From a checkpoint of a small class-conditioned spectrogram diffusion model.
Model: 3.92M parameters, arch dit, norm layernorm, activation gelu, patch size [32, 4], layers 6.
Data: 52083 training examples, 54.6 epochs.
Rows from block 2, named by matrix and row number. Each number is 500 + 25 x the weight over its row's rms, rounded and kept within 0 to 999. All counts start at 0. Numbers have three digits each. After the name is the row's rms in percent of the matrix's.
# proj: attention output (model.blocks.2.attn.proj.weight, 192x192), inputs 39-77
proj.0 157:498491500506503510504514489501529503531506489496521524486512497521536521487482511482485474513504483549448452499476563
proj.1 149:517481512485484490473462510485502515464478507502478468523502505494475454524472568499512502452506525504488486480490465
proj.2 150:492495500519507497509506505494511503508488479482494494507509513485496518519527463521490560546459494555484549497509499
proj.3 081:486466512509495533462462523511482556500508496453509470455529583501485554454508490492508495485512468507479509535508504
proj.4 172:496513493524520515505511490490524484524500499501511510506530523519510513464510481497447469465468525500481534495496480
proj.5 167:517518489500495507487494510503533511485488498506497489516480505493479466533512489481493492495516596558470481488493464
proj.6 072:519463456487524511466501506494508558546511485506477451507499501486479456489501481519472511497526507489514534505529513
proj.7 070:496530469490494464506523490514506459495562480474502533495513522495504510534466516482537516518539514459509478499514504
proj.8 054:489530473463519499442520518496553481541498498528453536506474516506491472488504497494522475458485502524507472512540514
proj.9 075:467470498461492451521508505499569525472524472458530406554551594445517489530520491495513508474506501503508502496518498
proj.10 071:449477559482470455514468467513483473548485505523546485528542533508424458550483535492475525493515489477494494500486482
proj.11 082:489539512491488496495512499501528534504529489459510528489525547494513516516495506504531496505486492502504467489469524
proj.12 068:461483526560495497509487503510466501521541474468451492555534445458534454508494503510502510533493470500504468520505507
proj.13 083:469439529439515538505509459481451516492499512563482485589424511467474477478507487491510520500514506495486510505512506
proj.14 073:547518443498554440484508472458544506418594494485489585455499450457483509520507483528502515493503523493493512509494509
proj.15 062:497466525512497572525505471553491497510499509468544521457452506518445460458499483520525508509509490523506491513510523
proj.16 058:507492488522571575460494470522521450497529485478511462488470499519520509488523508481479521522475513505537478501522507
proj.17 071:468513498466506468517505478501496480512524483502488493519481475493477462507459476490494501513479523540521474515508532
proj.18 070:432480478496490520496458414421499504470507522509430498507502479511510467530477484509517490508513500500496472500507463
proj.19 085:452511466450493431504536551441482465496480466463538475491465494497427496449504491501499506500501506491496487501486501
proj.20 091:526490447529510474496535491462544483489464459443519500521461524480512468459479467509491485487500494509521523437479473
proj.21 067:471431547525514491478523511509462516524518483482512485610467533464454524552518482516514509517516472519488532521505481
proj.22 175:493499506501484504510511489472476492500509512466492496502486488502499491505485470444480484493449486484466506449493494
proj.23 065:484469542558558519455533460559448545525511488516477504483505519442528480515518519510505517473489485517499506507517514
proj.24 067:458539535570498538553490515517446490499547483443505472551513506522522477518473480503517506506481511512481505512496496
proj.25 068:533512570567497473510529449507569480471508493537502498516443517526536525573512491497485513516513493497494520510483489
proj.26 058:549503506492537484430500458472460542520535453450512528498490540469516534582490473482489532485476512499509521507493498
proj.27 078:528499516475437555490551450511538533502487513559481545518545486502541509448515471510496504501497493517517495496503499
proj.28 064:525528512545415467467515477459513534526529513524442519466481594499573507476462497524491514497509508493474476485502470
proj.29 087:457557465494491504523439568473488522550499483532523434433534463458529512555501517574487469521500529472469533453490530
proj.30 070:497502486556500480519535471517515554529501494530506499493512466450496494415522474546480523500512495581472476523483499
proj.31 058:510501501525522461491508485545558510533480549557545492447514491538450467499520532462510504496500493482532492548537501
proj.32 068:455468484413516498505477596547501469507494484457485474548498549546579483502488499513512498508493534495482499514492514
proj.33 067:477500521495453524542501482499524464500559481470445468446531518531537501481498506490496488501499504479499503498499499
proj.34 079:560521543496518511516415475550544531527485517494509559565461481484558550551488517482504489514471510505507494482504503
proj.35 073:525442528474473554452509500535537452517501548488532461514534506489514514525490492519497484497507526516509493510506500
proj.36 088:490429558498467522510482524461488535447426475505525508538526472569537534407500520497505512501501492501487504507506510
proj.37 064:467503492491473520504470486479524503415496395496499557500445471499438510536507507516490497496490486526532503480530498
proj.38 072:485489477551478479520518444507518507474482500499499469537516483538554533468515474494484537468529505483489481514517507
proj.39 078:548548464505479527503401523488537477526554541442492533500519494487519513504527500501502507503502508496492492474509493
proj.40 083:466503509532442495503526535483535498508526461413469476496449520522522483547520493505509518511495495509527528471485491
proj.41 070:548439471512542477526531519439473542510498495511474495490465528450529450492516530530504519491474472515488495474532512
proj.42 088:481523473498461488529495469476502488494465501481501548473519526483465478465503472516511468533465508489492532527514499
proj.43 057:481520459455452546489501518513562457548495486440458537502550476460524472520492476494498499515492510501495502500519503
proj.44 070:506522547458519541480504538457530535503540553485501514470498462496475520499469510505505461465498511485462518495505479
proj.45 072:510488505495529517462489524507507455444444489525497481450529489452534496476501521471506457482502496486486511487489462
proj.46 057:444531481474462460506538547518544476472544532458558504520486479488554524545520504496496496513511492463487502492517509
proj.47 101:502509511508534505517501481494538495513478492521472510501508511490466498451494476520474493508511484480495532503521525
proj.48 073:468457454537489505532488516476505576486490478502519499500450532512474460503532495483492527488516521491491497505522515
proj.49 075:500497479496516504482511497486537483509435522455490468475425486502467502525501521500484498502490499482505495512487491
proj.50 094:433449529489558482467540484534491463564486461507440539485553465525459542494501511495488506491490485509478487528503513
proj.51 060:517534527445532543512468535499507478518468510458409511494472526476470522499519514514520474497483500498470516463506499
proj.52 096:542465485549475530505573555448495459485472468435513471490572480479543509566495489498488493498499509495497508518487528
proj.53 109:497513526454441433482501442511488501512458506385500543465471503536481521473506531527490512501485492505495538498507510
proj.54 160:489498488503522508501486467492492503512533496515523495491521508498515517492488486518523500531528474508458522483503549
proj.55 064:472564457543443552467508451451471473480508468578528510517552495453516483472491472512497520486515500519477508520514536
proj.56 130:504513526496495504483505520521513492483502486502474494504484493495514470499489498473515526550516497530460503503496526
proj.57 071:497463505557506540465471475509484465535539468477556485475547459501520486553490503486501478485490528522507493464483503
proj.58 069:488476447529578517557501494458481457497512422465532477515504484527482433536479479508488502496487500520483532506490487
proj.59 091:551533569508481501495526488521501420468568492494533499519479525463475509390488507501508502498503485504493506486517504
proj.60 087:375453433479436524519517522529467448467449506466444534543510531470522494488484494488513498512496494501493501489500481
proj.61 073:492571496466536596527504457504467456512484514514439510513587450506496511469501500503491499503504497523524522469489488
proj.62 073:497571443467479441506485461499526484499509472552477476542536557477542518484505473481495503504497516499514482495478488
proj.63 071:565439496492513516523444475519561420501500544520555475526514565446461557491520507508503516492491472518511505505513509
proj.64 135:495486519501485508507494515500492490506511500495491498483489501487518503502476536535518536496497458498491496491510515
proj.65 072:516537520545481528545493526476546525495442527544478557500514471501522505486480504477494498497524497471461535523487525
proj.66 139:470540503514511520500522490482539536523478484487522501505519523492511516495456490498487472522504497538496507471441523
proj.67 065:519468501523518492494515495480500498509505482543534407583502492464485525429496496489487491515483503478481503516494482
proj.68 065:492503546559533571515506544457478505508509460530435534492500550476514513546508507524498501516487500517504503513491508
proj.69 165:503489486497511484491499521481485500496497495488484469490488486494498491484521458460515468580546455484450473563475531
proj.70 077:521506504562466447449529523456444490472430437491506519530464480526495479452496505496500483503512508512517496466487511
proj.71 060:485545520399506465476515514523505488498458534504518492523478507494539495524476504513519508503505473467488505501497522
proj.72 096:555473504446513530459525461520450535495454548445493563517498533485488460497499500494507500477494503492500518490507505
proj.73 073:478484487513502524491509486509528523519503509497496474516517502527535500488504496507525527468479468453443521497514512
proj.74 071:465510583502531428586545478452473537466425520489503478520565500456523453525529480500512504476492515497510477501498491
proj.75 081:440489571490491506423489465513475500484491518480548486514472508404524474518515529502537502487506497502499506485503513
proj.76 063:486547498524501521485545545487493483440528474501568467510426550499527499438487490504502506512490486514503489497487516
proj.77 052:529486496557509427444556522514512461434555521506508547520554436519531510511494514486468516467487487502484504514498517
proj.78 091:513533514506498504502462552514483447369500531505554480523554529503456511515464523494487482463508512512523490496462477
proj.79 070:497474523504478473513514445479513470534512467525516511499521505467469463458542513503448506530486513520537486468529526
proj.80 058:505486555540461547466528445470442456474479500521484498451500466552512585522503525496519471479501466503503509481508481
proj.81 054:505434520506477468507504489541525581489497542489486472468545581525506482503495480482489482488493504518502532512515485
proj.82 065:512535481464460522468500490498493450499551485490501546532541491500476503556492510500525460482505495503485512523516548
proj.83 074:510538484536481506571541484500489468524467420532475509488449470441539489489495501489507511499512513493497494495491500
proj.84 068:467495501554488469476491563498539524520496472473490401528517507506546529445497507490524509519505518462504485513503532
proj.85 086:435506540497507498402429471457458522501465457476509439473476456513520550570494492509505486495493489488479528481499489
proj.86 059:464508503420525574487543514507511505534527463557466482493467501529475551499498502495475507489467495509519496506498468
proj.87 097:537504539544486510477543466530515474520506520538497515482497525534508492476500509483506441469460517526547464493511523
proj.88 077:503464412518524525576493534522560438478499493542522516468533546407508506472490488496501484480507504504498517480499505
proj.89 076:541495570514448511496458593475524487516525531546546542486490511526531509493491486499498490479493517512527502488519507
proj.90 071:458462503491444485516525495506531483480492526538489443435520455479492465432479499502514506509497494500493472524501482
proj.91 082:528493447510497512504515529494519538492528502509543461497445489493475532522496467516528511510493513486498524450481509
proj.92 062:514508467463512526534524447456492470507515603508518477539480504434517547512477471498496485489491504483479513505512500
proj.93 072:513493487505474510472552474567472520520523443470501512523569471503439413490486503488471504496521492497500539485510491
proj.94 113:505500461499501520502476473474494544505488478527520497508482525498528466523479478523457493508483496503481499528528490
proj.95 075:531501565485502483436508478508507431585447523502503518575579494523431522478492497500507532526503504495486503510487504
proj.96 174:470516491510512519514522497492517520507485488501525503498487515509504536480519498521544512515471501522507503531481500
proj.97 170:492502491496496493524509488512488479500512505512489503487505497507502518482451519477495507494455486499507500492500486
proj.98 203:488482491505483497498491481495470500486500504496504511486515492502503515473504502554514491473496459471481466495487465
proj.99 157:480537491515494511497513484472525501516504490490515491498519534517500512498479498514496488491510490463505502464463487
proj.100 111:474498501511524512500553494500518516510515495472522502463492498481510506475495440510460514437490494502505547494489519
proj.101 144:494465515509495477497504491506477474490510504503477502492498487500503504493531480523469477573517466496451514558518514
proj.102 167:498472509498514493512488479517509489512506503471495500489499501487521490508516502525507495533447432467533466499558499
proj.103 139:506488518496496485497506525497497491498522500486496497481500500481506511482495484521472507542524479454490523565531529
proj.104 156:516479513473470485487468508522468480464509502515477491497475484504505452542486438476514487527515556538500523514455528
proj.105 118:493507502509515503511490496492525506490456494508524540512504518523498480486526504491521525509517535469462461533517515
proj.106 139:500504504495492481528501509492527507506499498529503507482492495483492524497539519529474533531506471477481461485525502
proj.107 128:517515510513502501493496474481515481500488512508478498495484497505491505474518483497528514454493529533477492493471489
proj.108 067:501533482493483489539534534518478528492528499514471477490486494489496468498459530492531494536496469462513529469495434
proj.109 091:498513550501538451430491467554505552492449524504504526467505453440490522459499498503482496501515497505500484503510514
proj.110 132:506485487499470494517518501512474508493554490509493459499504511493495479502501488480501518539515463490515518533499464
proj.111 077:537533474532475511477529461493482521497479530486470508499530482487471517484490496540529481502518498517474529483532455
proj.112 104:497524540494502504499496535511489499510502480471497487483503525470497478491478454469523485551509507470474466548519475
proj.113 069:474527477459551483450515510467534498502467524536422529522481472511542545511461485470492486510505504503481475507499493
proj.114 084:459534522547548447522484515583472460472494593501531534467482501502459481510514505514498507504484533475500515479499480
proj.115 089:450528476545496513480471494553458475503496545511502511526515532529517549499509494513478501517462521513504477474513507
proj.116 079:530581508518531561508476514513488386533439500512512491497514506448503510507483513490488495501473488517522486488504497
proj.117 059:502462508501492454463525492502500461487520463546514534486511531450428472454471507498484501520494469474501476511500542
proj.118 070:543494452515571497510497472497559462445505441527478434489508548518486577491506501459491499516493480518492485521511521
proj.119 080:523502462462475479521524508438511505483468519456531565550541475487529511459522530487505491531461492487541514515493513
proj.120 077:462443544529507483438475507441556471504480425517476488509510529433559542487482479497488517492497510508521478494515509
proj.121 078:506481481527525521459442487474451526481461539498421499492540444448542500516515504523485518504486501471507502519499506
proj.122 095:508494498464526556506546539522499546499431536515536519468485489476500426568495483470503507532480486489521521506497494
proj.123 052:501474492509453532565504477569550493531479523453482498439542498451467476554502496524481492496517500496509485512497474
proj.124 096:554522473484569524471477545520541526527521496472512500528506507499492481497544527485493511498523509483504504494484514
proj.125 204:490509521534507526507526510466530519499482499463510504507503513515477513521492495465508483550605477485467472510486473
proj.126 065:509588505498505473526503520523485499541514459440541482477516506474473514519492523491498506530507520493498480510496501
proj.127 106:519539485548518502482487486496517520527479502524499508521494502494469490475464520484480487503534495503450499517515504
proj.128 085:504555510476520476458487540499538513556487479498494470570451471497492485470519509511511520502510467497530491476482505
proj.129 071:442520545575454486493465538484485529502524509555456550468457507500461448425507506504507520496483476492479525507516529
proj.130 085:524456425517527491536531499556489457535507455467458510573517514528494434442507474513500493502500496511521493486494488
proj.131 061:483549517461509533516543524484551497459562449521491490559536497589503516532504502494510514513496499513484496505489475
proj.132 066:499447549535556541510509489493556438485458483488555439504498492504565522507496522485511490504478501478488530496488517
proj.133 095:476437495389582499428465464501461488508456518446559494441483572476507519514507496502507484508486499497497493505504509
proj.134 076:485478541511538493411566442500587534507523561505482516553489442475534439478505490515510495492503499508494481515495510
proj.135 066:447519500526475503542563516514508444559471532504523555525475476442527456477504489502508500526482496502491512510532495
proj.136 077:498468489437459481430525514510473516508461455525522545573527553525493510496493496490514515522520501505518495487498477
proj.137 103:450494505486488482514467490531519512517491503492490501514484520483539502511511509498478499483517488513486520473461502
proj.138 065:525591476548588510543534500529481498441481483491454508527513466554508426465523478498498479503490513521513468509507499
proj.139 074:525464519444582460508500535453498455516441473452479480488499492533536468414498501505488513509490485487501512487494502
proj.140 089:465468480505508570442525487575462483483486485428445522558476488503446492523491501492511505514500508506509474499508487
proj.141 064:509505494529469505447475532487473478474523509513551481520542431518519520489476530480491519507498493479511476499496483
proj.142 073:515482514507499501541480509505504515533495486555473521542520507507440478513522483505505476495481478514489482508475473
proj.143 088:520505492551557441488530441467556532493504509527482469520493482515488438534507518523478532550488525499544528525492523
proj.144 216:501504490502495486502493482516481502521501495507507505492504486510512493509502442493502502509472513535494501490456535
proj.145 193:506503505492511502509484492489517515496491493491503508520502493494485497512508498499519501527519504480487495526468539
proj.146 168:509496500497476476483490508520480496505500494499490496503500497497519518512514461506491446545488460513500475516482536
proj.147 154:510504514478494504497476490518478483494495493504479479518507497500515479511517515535506480521535480457490496556556485
proj.148 127:471538500531515532516531500468528536519499499507518493494511533495500505520460538525515489498508463465494530443455482
proj.149 141:486494506508521519499507513501502493498504477506522484485477501520521495507517481502535553471483519508457504493499513
proj.150 168:503515501505498499496503500469523529512511500503489497518489505500486508500501481540503535558507466461513472521519527
proj.151 150:495498492494507512494485489493492507499487497509493502501510486505494488519482528419511528472532546503508536495522544
proj.152 168:481491502503508494520499484486500505495510517474503506499494504494504513474525504557493495477493501486521500500480480
proj.153 156:506485518517511502506500500484477496507519509472490509512477514475478526486481501505482496531540529510508484476527469
proj.154 176:495498497495507491511511482497489485525519510506503512507505504502515511488462543488516525529507428477546515485564546
proj.155 146:485493482482482498498508493487477521481514522489485508489499490501496517489576483483480496509499472491458551521465496
proj.156 171:484510497496517514499511495499497484513499484511525522480508494515513512497495479517489490485499492521525510495512481
proj.157 080:483524528512503503502513531522528497511509486473519504492477514490477506490501508466525507480499496482504509465481508
proj.158 097:502505562498483527507518498484496492476486504475481517483514508505494489488510454503515507500470496477467520499518542
proj.159 142:508468518485486497507477521528464486493516512522476485512505482512509460501504491493460454509485502490525494491502507
proj.160 077:505500518546420458536497497511567550514478455479503522459524446489440508519512497483510478502525517490491470496499491
proj.161 081:458483511483483515531499528493567475458499477533490502474516441483465550470493506496492511507518535497510489472493510
proj.162 084:539510514498535543487488494488530507487496467520476491499495519496508523497468501505531562487494500520498495488520530
proj.163 075:533501502458437565572484525498493522577442433505501457484492476459524504513509489518512524505515515505493502518505529
proj.164 060:478519538526521556527490592452499554456538491571510536493570452468498441476502497530487506503521508515504486476510492
proj.165 079:487482499529500492491475499467555477500481501538520516488471514488457548497503533497520521558496483514532425507482496
proj.166 087:497487630458470527543510475456490482501499401489519556440511586468512450520492506508492493499518503502492513500484498
proj.167 070:527470499527446523524465542538446435462440439519494544511516529508422531457503488498503500505502492493493486511502509
proj.168 095:492471497458480470531491505496501538550531490530467484526503511511480501508508476486453485486503521531508502483470493
proj.169 059:503489497493502549407473543477460466550523452526475458456489542497535459472509510487520486498497513477516495495486492
proj.170 076:530521476499507484512487558499479492529519468500526488478508506502491467423511493525503491520490485509518543469476519
proj.171 079:526528491498478434460542514469498516588572465475553461502503461432456476517497507507489491511493509496495516515501489
proj.172 132:518511500472471482501482498504459480521473509499512501490514506486519517474518475430499513529439480539491511489510495
proj.173 067:449511496535517511526526546484559459549477515552525507497470493540550444567522496518500475504516484501464503496473508
proj.174 062:424525558462525458517463542509449563480515483483516468511484444480527564528512484479483471530480494528466486504502535
proj.175 074:526423553509514491507527574505575484461540539560498529543564477499480526538497515513513504491479502516499497516495508
proj.176 062:524492519457514534420529481547517537503504549520487497479524516480519481451497484487515515496491520487524505495483498
proj.177 055:542520454536521513520453509462493505453484489500503454444531487492500536508489480499496514485504467557487521473460508
proj.178 069:457508526506516505483519514468535489491529520528517502504473497487496510530484490505497466507469506508499534498506460
proj.179 182:461517500506511488503525495502521511508494516485492518517509502508484533478478531557526491442509483478532456515458516
proj.180 083:482493514466528505487508524559469478466536513496522536472514513487488524475523498513461521507469511528478531508464457
proj.181 072:488492500458441540467430480480546497463547503545470505511469504554490501494486486490519485511514509501519483486494471
proj.182 086:445460467524462515460478526548511483482522449502439473415547477481463551523503509489491516501478489473499514510532506
proj.183 060:496526478517495539492484496506489499520446480549537516519544469544430492528546527534468500509525489512493482517486476
proj.184 086:532519493494501549561429431478520485484518503437533496573513420499478538473483498492502485496483516503510506503487503
proj.185 064:469520453492475477469509458468521494503464489506503493496477508476501565462503495499525522507509533486508484504510498
proj.186 128:483473503489467490508473451517492489513502480534465495485524482503488466523481483536460496555503531540504533524558491
proj.187 070:475496497477502518494558440474564537484484539533553522520581491528517438545534505506497520483529486510509501495486484
proj.188 099:474541487510549430551484568527502554487462493556461536466481555460440532559500510502507482503485494500506510490517496
proj.189 068:501493518439504430485471563446494433476505512470515530492523518524531456502509503527503527498513490493508508488491478
proj.190 074:500496518499528494509443517391492449500538470564502573500542463479493494526493497511498486490458510492482495527522504
proj.191 099:500545449494507541580442546526507537473511482491470496487445515542513496491423487525479535456457531478468526547530526